config.toml
n_mels = 40
input = "log_mel"
arch = "jasper"
kernel_size = 11
label_smoothing = 0.1
residual_init = "zero_last"
lr = 0.0029
beta2 = 0.999
warmup_steps = 900
Rows from block 2 of a small sound classifier, named by matrix and row number. Rows with one number belong to one channel. Each number is 500 + 50 x the weight over its row's rms, rounded and kept within 0 to 999. All counts start at 0. Numbers have three digits each.
After each channel's rows are labels from the 100 clips, of 14976, where the channel reaches its highest value: "strongest on" is what is common among them. Only what is clearly more common there than usual is listed. The data: melodies that start on their tonic, played by one synthesised instrument.
# convs0: first width-11 conv (model.blocks.2.convs.0.weight, 192x192x11, each kernel summed), inputs 0-95
# convs1: second width-11 conv (model.blocks.2.convs.1.weight, 192x192x11, transposed, each kernel summed), outputs 0-95

convs0.13:488404403452447460476500446454473465434487426484557498507438483461301496496599475503498475459446521489537521509481518433481487422522422542396497516552431548461525505424460458523452478475528481490454490411456530452543467444450445474481522527445519502489385512512525505488495545492348489526
convs1.13:459544475489457492472544490527498517496488572529458458478491573472494491519468509477507499468449526567477548451442492517557575480557485494447474511543519571526695483590513559517494467527559538551444472415577633522524473467484521636532464562465471509574496537528486457474553442540508454496
strongest on: marimba-like

convs0.113:476511560454466445459440400573459539486542529529385372473440373554570601563464490446439407459477473538553495465455483536522514569553535510564575531421549440506567517477504505463532604540484595443561490529502466466464422511490533464442504529474509516443466463512469479494473457534455530494
convs1.113:474480498553527535463490465394501534547410444395413586436425478501592431481496521536482400432549425467537450535537498550548476486377511469455593462410525479385477455493492496454482568435481518450496437564521477612485400480548528448480516379460454473548572499485486543527482524510521534546
strongest on: pace: fast; staccato; marimba-like

convs0.99:413553528590491469568455515507579549530587519463494439511494477522563471454540477525451479520493450480447510479580541465443447555473488480525557460529451549585545573497255461534581504571516461520551534460529497575485458547478434500521550504537465502473535341515497507501510431548568502519
convs1.99:509449493417495501480560522423537512490572450500498428526507476494482588523473534444422494508431490482503541510563496525521473519514507537384757452503594447437480266589541548488515481380523451431528505453545526500486505496512491502441491501479456520501489456473470472503451491499496501504
strongest on: bass guitar-like; staccato; tonic: C

convs0.86:530455500517485437463503526560443500399502494503492488507513500535471488729499511545512424526564494456522492490399491483574526479467584516563495543554479456426562517473509525479538495485442561488445529547558546539517460476490547491430433398478467482481478520437494478497477493535464514489
convs1.86:512523510501432471540522458475461489560532468572557563540486475617447495284460484552519537511449486498489452446456456502504498590461590441469559489458486541407551455538469444447477502478543483515529491509511506559518497481479547479495328297489423482472538520472475509475537535558582507571
strongest on: the note A; organ-like

convs0.10:439445469455475496499541504523580416572527523481485446495512476392475537493454469453519523579495421509528472467565407498516481452555554470576632452490435533521558596513473471561460558583505449524492452538467483566497483444452391425580504420464465482502484294459440426541494562525492531477
convs1.10:511462509477509518437509521465471523471508473548535460535546468497402519539483482503406442479456539468551607448535454532494453471557512463424651543477553460408412375583522521400507455485579472456566511582537515493466449478545508523406422525508491563462528503473524489441466448542519487527
strongest on: bass guitar-like

convs0.25:506480416556443421529425505530574430493505497485429456506480431475490532390471548476477496486451526500417511436584470489447558529479511514447477390485447526490480585560502517577475494492521616509507546485505521519499528404517594477488493200528425515487428477499424507486524473543530505507
convs1.25:519471482448502532436479477437492483558547418527565424483566544475555475590513411559539580453509550496553499500545528610471550406517516472385466446507482568563495523505442562525499528456588419500473519502500471493521474485607497465544455504435468560516547437507472457452445389431488430474
strongest on: the note A; bell-like; tonic: A; tonic: G#

convs0.54:436584548485484429440549457448494553508489502505447469561600430382466501437470500474332504506493421481540471506550457385455464517496460397533497485532495522527460541614359419477496527451449461472512523580511440459461433467562499440407450438497488491457460576493491457501540462573527475475
convs1.54:491444397459533479511466490418554491473534483470480440396503451412387470633517544466459502475560470496438438484503512579462472422485467472499604555482501423451495386590422516670506503527487409556512533532556543501498557483605484479503545483497525486520447446499480428508536522475440540553
strongest on: bass guitar-like

convs0.9:525520617485532479498502475533383495572424535471448475519451522480513456412579491556504553481491331480531507431600554479444531547494467449652529434477450574436559589601436587436441543536468439518475467467407572517508394498494537418511508518434534476502557559499565435538488460561489528444
convs1.9:502523367496516523354454474531528519494602498537486624475479489450484503463476470431505427604524462458508475475551574449440491447485585499421527488541462440457459464523512450517495485487459515580507598540486505520512466517496536529480469601555525424527489501458561597521553582458433450382
strongest on: pace: fast

convs0.52:535419570507506445472533539446490495510529523492549537439503491470488538484480560485489505414414431524478589531548491481443512368483470499494555488419494494530559544596531439389442431592563611504467461369447576444466540525458456487536437503516463495549551515498485597540531490348519529420
convs1.52:577516486470542551453464487447486498591486456528502569548505568485453503425466475456522485494585532481478503554530443519511569465518576542492486531449530566434474514613551501478533463411449443506406531503459473483458621504474425468430399416562527429465469534522428468543512516453503550499
strongest on: the note A; the note D; pace: fast

convs0.103:566557510468510393552443415485590573489568479545521545404584533458423538451477536463482507541566609453558531450428542493452463531529495521466478526468491612555418426483466525518520424434521483445504473509478514569466591503494387503458493514548571476471467503432454554550409537504451464550
convs1.103:610425538428531412508529476459491531529596466527400551480499557451592510478565538406488539552465554526467648650483490571586576456530493479501501562495529416461519513498443537530501519494552475533561466500567542560543479484468554515565486492646447512554545476456531510461590441502494400599
strongest on: the note D; sine tone; tonic: D; flute-like

convs0.147:508597523490468433515506510524421522535552537477532431489483433525511512551485478551477463483491449537468479513585481499528450577533476468638539561445436510460440463523437327508453485507504476500512487506487508439463455466538474550485548490437518508441487410486452474532569400504473489444
convs1.147:503424650506607556528479568537494451477460524536465533526526538595527508377481464499513504493459515455503495466508540515599486555510423530561435552515472515516436646489402512528482506543427523521462519500492478517515518436585558522516497575599441549487472428534537586466458474498482538417
strongest on: thin (high-pass); staccato

convs0.69:545520511502452386475472531523424522443484559408459470418552484537606495470520483510380588504544443522486470522578502519436487534522457449562514437527549478482516543522468500423504506505510516458494448527481574446458392501521557491522415516500422495509521437478407527459534405397478489529
convs1.69:642436493527481482435385573460508431519500495474449540459509602504467506515513464467488387518477505501487398460489544527494461456539500532444527488613426481447522474476473511585498543500509535438632507546561450540505584502501413484587413480436504554576559519575545573510535537472562539439
strongest on: vibraphone-like; marimba-like

convs0.148:515472496546493565510541514529537518498544506536552459525564562463468340505515487475482458526482512522404512477550434489433481448309471452530479481501471551487537507485250461532454506560472440440524471519488547497468484469534512481478500567529409535518465271487517600521485442511501459483
convs1.148:465515495429470514510530433461494480484468505537506452461437549484465584485479524522401542481529494489415505461554400542543498553505453470415648525456552502434510434539573522451513490406561557387411502496532457621552477504516469465564446554469446513475517530470503529475536448456560421520
strongest on: the note D; vibraphone-like; tonic: D; marimba-like

convs0.47:493486465462568531499444543548524500480498517471462521465546351590423559526526497381436442550577648527498502510467647471557512513559474558484520562497434466357565491421514482476506533509504478482424474494534494473576443507525569479521516490464461491567451502430367504447490508551452537519
convs1.47:474553476515481567541459535535495404523582469528483434524385456528533452470451499491443490476452660467530510511561658520494493496468529444371538554508480501559485495549525477445498506407488496522470455479516524583480576474506496539564462461484531491476533492524442383532479556445521365466
strongest on: the note D; the note A; square lead; tonic: D

convs0.177:465491399505505478446472478417452397423461541485515494517516485316405442437404541485534553523491413482483421465641531470578452467474433477578532446378475557429399495511506427526470438495561463457466456540516461465456509493524508446428431355489497508466433441437536445609473491512460494527
convs1.177:430492480513504478475551525533521478387505505439459386509568438484464470612526411562600535540521434520453577472497568477534501490500441586520491535458494547512516540460444575612508510574432491438462440479574462481543472484462465511519522457514507517452459429442505522462500487498521534532
strongest on: thin (high-pass)

convs0.107:589534551446598484477556499538499484436561476497436456550505525575562511459420499505507569541574465582557496439471592496574513483491482465425541497490530518508540520518525537502535582535520528584572451526514537442466514575393496556454540569498513490571435533454463602544479481470513561463
convs1.107:527367415515547564494485490441472476551629391508557519604446597448531548481552454448493411470478520466436469405433561551567554451567549554431468524493403489539504478518473466526500572506488448525586516514475524567500521450550483565529477489480523489469544510496516526458482513469545515452
strongest on: pace: fast; marimba-like

convs0.131:482595465469425514481524465411494527559477559469449444415477469426464545499536495411452538479465488434505484471465475505476493470510464392563555462521463502471442563442432527425499522552503527476417473476422433461502498478575457484404517474433511530448439507515517406551462527507445411500
convs1.131:448438465416500507466399395522469535584476534566574494424463446485479423550483589507498484536582522500520424539341491512515598502439469524480613528423559440534520434474529462451506458475509441428461497526516465521554530474497502472561526502463495584446526461448533473561534510511545506382
strongest on: pace: fast

convs0.15:451510548482470565461469446476481503551496529428483472516424543350431512385506512514428468506458431504484477502485479435504533532480558518506579506492483466465528601571262522488499515585556540500535449479446475540491438473529447397439471475536512487501470517491543485506467521523411502508
convs1.15:456521503551498528497445563572482545549501433535523566452451491519475473400495465562466469603577480499485499452529524479550476560521468522550573469485538510610488434621456484459497489407454483533452487505472535520517551481483544457507486569437485383490500450521517482506554541521562527475
strongest on: bass guitar-like

convs0.16:473455536406496493482536493531489495497591514511474472482541488507531455594438498508467413499545475458471407473544392490388453435481503443512385365484521452487526569435233535510479500470508441468507448484497505472491484482550463508531476380482410505425512484431455525478475455489538457498
convs1.16:528547514535503404491538394428434528562500482568522447438491499608427519553530584633493482518531499556497566567506456523472485554481482481420562421477559497439474301469469517498499528475550558411471534516523522519505353492526465417579566511519431521528553431482495448483475477539597497549
strongest on: bass guitar-like

convs0.190:481489460476524563423492479505492490482384524476478528507476478492519496513472601515478600584497600461522550548656400498491584489571514575528551483537521612497427552579493421439451491485482452525539481505501518518482514582471506560458491574567538484564459533501518485452506590525535487545
convs1.190:532472511511570494429430481550542445610477531442424523496485528518547563496506402438471462447561520508451506461567493464439576492516426351459486567445487510485492478517486487508490460522501528495545575518468553382476482476566527516522479563503431480486510506539569502409547463475447543386
strongest on: pace: fast; bell-like; organ-like

convs0.62:540519585478447457484463539572396523483554506545513412511489495468501427507560443475518531465453410527572503522516456514491476610474620425576493456483508481444503504609528515447507543469448483393466537609534506504519367458438495389457530435523425525463496546566450496519589547566384487472
convs1.62:448467492570501482455465499434509491515513501497538587493536479475533502613431525502486346437513446421495356461520502548375459537493499643488574568515502399494414472506507371484490488497444507465526482558461438553428495495473514454506583498559489509556557577532515479486479573450493524502
strongest on: pace: fast; bell-like

convs0.60:500522450474537494511451475530449499489446542515473458472529431508602527574479584383469480482494413466468495454516475495541468501474531483642465450449448452435507544522360569490529553576503504526515528382500496517539432489506494482446457479553470508447474405536516473458419531429531501514
convs1.60:519446590414492543450482449566483529506452453484485497540441589540490449527469434427497515491499476511526473483497577503603444561482529426406554529441514473551530448535507540551502453413465474431493492497526542522466564463490414539573458430464468523508607452515519525510521445535598525427
strongest on: bass guitar-like; staccato

convs0.14:495394471518478622552517593501605473438500424628517482501489521471562481500528508452519475484477525551560485530513473548421468465573496549373519539525449524471560524386493517467490446492500398534497527520596493562480505509506483445611496412501473499494504468509476459572537442447520532580
convs1.14:507480467465499622567528685417432449501498520423509472549398498483599499493479459480548546511515580438418427466525447578471483470557480420474522611642528528530503492529508504469498454486597493568539491516498487430505371542553575502450448428447527508508488508503581455472442514469552508489
strongest on: the note D; the note A; vibraphone-like; organ-like

convs0.188:552447526456493520497476574546587560427491511537506422460486469480435511435477473572458411523438488475583471386643509466487552505473554574526590522419475529480582642489327498514521470585538532578562548482492517558461393516422510383489409511511507534502543446481516407554460422507567543449
convs1.188:607483504562474478468458506484522476543591422489485471461474556504531524515530487500479498548471529539412489476557550562528528465507580472456612553485501602521520381575434522434487568442500449599432497480518520561571490477502476460507418503548484421481440419524488464522556534491509472558
strongest on: marimba-like

convs0.166:449519414450460528526469544506544547346582417479541397446491482445572480447561474445427415499443551471456522482630443440450579477438486488485435507536506522440511558548421495488449458358509441507515413447508468472415519457447560456487483489572446551475556470503565506498462465524479476464
convs1.166:506482531495401423510499424484455372438494543623416416390548572547470506439457455550482534486510607575521584467552423493471529469506550505405455476494511521447532528547446542531481418593534535538504502367457555487536544487508491532524458516412469500517430431548570458428605487466577440539
strongest on: marimba-like; vibraphone-like

convs0.5:510506518475478552546535578548595460459409489491568541502484501541471518548477580526457580544537565522547534506422542530466531512516492617411551520575460391526541466414532455507480548554556432535491470588492508514552465516487502544479510564527523512467476545481526561487540473507497582580
convs1.5:562534524480559543561496622454457465453502539503447501591491513548536582486475476449508517496518611506488471388540485568443545538545431432472504589609451570509421416558529459409502546470481494560490487517450486400493419531532599502543545491509583447521528489510614604423396439442560439484
strongest on: vibraphone-like

convs0.117:481533431502521489446485464556396434521393482454508494533501486377510476504518465501516477512444430467509524458603329565448476514562537468592509524583485577481520538620536543495570504514472400516481558503550492521488466493570447519571469332504432499453494504527530406568519447487580494585
convs1.117:448545465478542543463489464485502556544576553562523486529490484528602522577466549532602555559557453533491514534542468448508522473587513402526546527633545498560429480548497501511486508505585486606512595501441493438495406506619471518480409556545507506514530490496601475462484396406438519408
strongest on: thin (high-pass); vibraphone-like